Weights of a small audio embedding model.
Data: trained on simulated sounds of rotating machines with and without faults, 39062 training examples.
Rows from block 3 of a small audio embedding model, named by matrix and row number. Rows with one number belong to one channel. Each number is 500 + 25 x the weight over its row's rms, rounded and kept within 0 to 999. All counts start at 0. Numbers have three digits each.
After each channel's rows are labels from the 100 clips, of 14848, where the channel reaches its highest value: "responds to" is what is common among them. Only what is clearly more common there than usual is listed. The data: simulated sounds of rotating machines with and without faults.
# convs1: grouped (4 groups) 3x3 conv (model.blocks.3.convs.1.weight, 128x32x3x3, each kernel summed), inputs within the group 0-31
# convs2: expand pointwise conv (model.blocks.3.convs.2.weight, 256x128x1x1, transposed), outputs 0-42

convs1.44:497466507504531499466546509498512498490479470474456486477479487521514485535514483462526505516436
convs2.44:477506459502523504499513493437499503506520508502519499489492517498467512500491532512480484504459505500485475507496492502450545519
responds to: electric motor; squeal; speed flutter

convs1.88:526484522508471507512505499467536518525507493487531444487502514573514495485480467485494460517507
convs2.88:503515545498532483507502516493535524505495514492530515499510443456481482514480485487516491514518521526530508511489535551499452489
responds to: state: faulty; squeal; speed flutter; machine: electric motor

convs1.56:489448550477480486499506489483500540517498464454524516506492508519530479531486510467469530479479
convs2.56:519491466465519457508523470507539530519464522522466539520495499474484493501496501502567507499537462525479486532530498507482477486
responds to: state: faulty; speed flutter; squeal; machine: electric motor

convs1.32:484512514514502482435500502484470478513543483496524494483522547545498528522534475491502477517532
convs2.32:486488473502490478457458532534498498511514476505491482485476481533507536478473499521545542559463524474504497475474481466512506492
responds to: state: faulty; speed flutter; squeal; machine: gearbox

convs1.6:545487488516545524475475446497496496465483502534489468489486474547497503475507506505509526482543
convs2.6:493487513482490488476490485479485489499503471494505500480529503480503532513515498438472508503565484461488539465485455505520557481
responds to: rattle; state: faulty

convs1.3:493551479540510485496493517503501507541488488498540474502546470488500515458529515494511504547542
convs2.3:515506491472455478481543504476493470482499525472568473487535485502526490485494513482537555450495537476470467528482459498494489488
responds to: state: faulty; speed flutter; squeal; machine: electric motor

convs1.79:499527455532475464483528471476509512482497481454506489487498489552505503444488521511533503487480
convs2.79:477492511534488488520485517490519514509486496512475547500483500528509480466488525472514534505474533486557482514494490536524508517
responds to: electric motor

convs1.43:507470504504490450515539476513498502508522468473447505506484538496531459496529498464499500536470
convs2.43:475501530539524487500537438531502520477477458482515498528491524527507482505538501498541464483500491496513478520503498482560482540
responds to: state: faulty; speed flutter; squeal; machine: gearbox

convs1.75:474535537464485543509495488477478533482511481520491498484463473518514461480478539474538478516508
convs2.75:484506511476561523521527527463524487556523426511537462509499505468480468474530515476533503497489467519479479492514447475513489513
responds to: state: faulty; squeal; speed flutter; electric motor

convs1.51:478482508492478498488517494496516567531484464497470485528484491512530498503495498446541535488460
convs2.51:504460564501493547516461501507498533486510521504480507481471485481524539458481492533478468532506533520527514495500507494513526517
responds to: electric motor; state: normal

convs1.109:479479494534497519494512472508513490497536518508459472500517528539497523489447482499505445449495
convs2.109:502512480513481468537492477475518518478508475459484499469534511483504537517462509502515508472465502489517491480469459475516526516
responds to: state: faulty; squeal; speed flutter; machine: gearbox

convs1.99:512501544498488475510564475481491465543484507502478505545478494501516522493493544518527466488514
convs2.99:487487499488525472498505521525518503477484537470505497502482493482461448505528517498506495525513507489471441513558505559480456519
responds to: piston engine; speed: slow

convs1.40:449480473472520532530525475483490470471449491473510502488534519512530506526502457507478495507518
convs2.40:498516520501513533499490439473490526509443512491487511502502473519513538530522509507509481517470513499501525500505530503522481481
responds to: state: faulty; squeal; speed flutter; machine: electric motor

convs1.31:558504512474518503477504486501456470483495514560455505530492485531504535497506493468501516468508
convs2.31:454515523513480474462519503529469459515476474509491442565509451503462493525480530523474536456491487518500491501501498514474519544
responds to: speed: fast

convs1.10:497466489502486500527486528501504513512499459455436498511543534487448474509466482493504487494492
convs2.10:511474453524478513502514488505479499518517515451467502535469490466529483503501485548521528502516520509512483516507478491455481546
responds to: state: faulty; squeal; speed flutter

convs1.123:557552498495451531514482501488523516487488474468470482521505485495524494522463494543514507496526
convs2.123:529553525435488433494531520498500449472497462520447487479523464473514511499502504516514474483514481467524530477491541504553489524
responds to: speeding up; gearbox

convs1.98:568500516483490532513473473530513487505485505472467445472486537499515482484527505499511540510504
convs2.98:537510470532514503489486441532507514504491502483474507550504520518484518501521454512495484505515522519502503500484550504543452487
responds to: electric motor; squeal; speed flutter

convs1.55:499474487482496510499534490450505508487489492535497511461503459500489429497528500446518477495520
convs2.55:536510464508505505524454526486482521506511498517512526484500536519467484501503518512545475558480460557510517466507509508546556489
responds to: piston engine; rattle

convs1.76:472474500470479461481506500521503474468501499481479493508473508523499420476476529529535491487483
convs2.76:456474486501490501492557466528528517505495545506521541454469530481515498507531492492489467549513521519494511473492510520535524565
responds to: compressor; rattle

convs1.22:499472476547501476494477469489503518486482502482452522513539513476490515564453505490494513482522
convs2.22:534496500511461497469484473533505506501515450450467463470511515484460495472461485493496489506523512512498524487497491483509506462
responds to: speed: slow; piston engine

convs1.65:484505491474490482441494524492494507514464446524505515538507504491510550503466467461499523510524
convs2.65:511480498478485439491468532478491547495559497550476500489511506486515487498515485504487475534506493535507519478522476487474473499
responds to: speed: fast

convs1.21:473503489533520433483493487460498540497517473499436526487517505478488509473524523513491503497523
convs2.21:485506556497509509487489488504460513460489500488477487463446467499523497495505483490478488477468476559495562521503500485546502496
responds to: rattle; piston engine

convs1.103:505488508476534515516416487497469501510527488483496445495504493513508510484499532552478514497505
convs2.103:510478474472544486469467471471508507483525505520532484511506531457510511494522498504453475483535528522466497464538526514510496473
responds to: state: faulty; speed flutter; gearbox; squeal

convs1.47:472485484513546521528526474482472480441480498516489515509494504467536508522513471471506463537522
convs2.47:556506502535541536487520488487504498524493493481493503478470537479480494479478443503541468506436503509502484479425464516592511474
responds to: state: faulty; speed flutter; gearbox

convs1.9:498509509477497480440495457540489498506513535485560463484509502491499510458492481514512528479529
convs2.9:492483488496469484470520501523468558507476490478477513491521517499450486519516527510496509548482506503527507501543545535531460477
responds to: squeal; electric motor

convs1.119:529480536533457546516470502504505502498458482487476460501501566476517488481489488492494497474505
convs2.119:492520467501487495485511502486487514496513523502537534506499501574503522480489537458448458481504499511513521509538511539513460482
responds to: gearbox; turbine

convs1.71:534494438467492519483466470495504525518467521484528549470474491501479513513507522525500502461499
convs2.71:465435486498502528523553488472461476498517503506531513464497549490518508535484504472544531527524536496555500502504508506503476483
responds to: state: faulty; speed flutter; squeal

convs1.122:557511540486504501538493494509514466508452465474477480549470491487516503486490514488515532525481
convs2.122:495487520482509496536527489522496480510490486564508476540524481445512482533516509509493517494486465505467507491511494500501497483
responds to: speeding up; gearbox

convs1.113:498543478487501492496462541467530476492521467510518465477516507487532498500449518492547535507492
convs2.113:503499479466485486496491446479514490510547468469468466530461505536526454497480502475543518522520501492526505494514513490466508502
responds to: state: faulty; speed flutter; turbine; squeal

convs1.78:502526521528503453476480497563504473480535438521526502501502503531477517494492481499525508497472
convs2.78:514435481467521473518504471510511489506496484475497523522504549520466478486472498495498490486461470498502545525487517491518467503
responds to: state: faulty; squeal; speed flutter; piston engine

convs1.86:505474534476505562485517487507496532500483531493482530493498478476510474476466546511543490466481
convs2.86:451501503491518501465486500488487463521500518464499491506527500426535499498530539482477453502481484485490514507436472465506511467
responds to: state: faulty; squeal; speed flutter

convs1.26:508537478503511468504510509487494458505496479496422509513477495551514484500474461457498490490492
convs2.26:485496529494496514497518498470479493475502515542498514512467470517490507518391447496484500474476495485470475523483486491535507509
responds to: state: faulty; speed flutter; squeal; machine: electric motor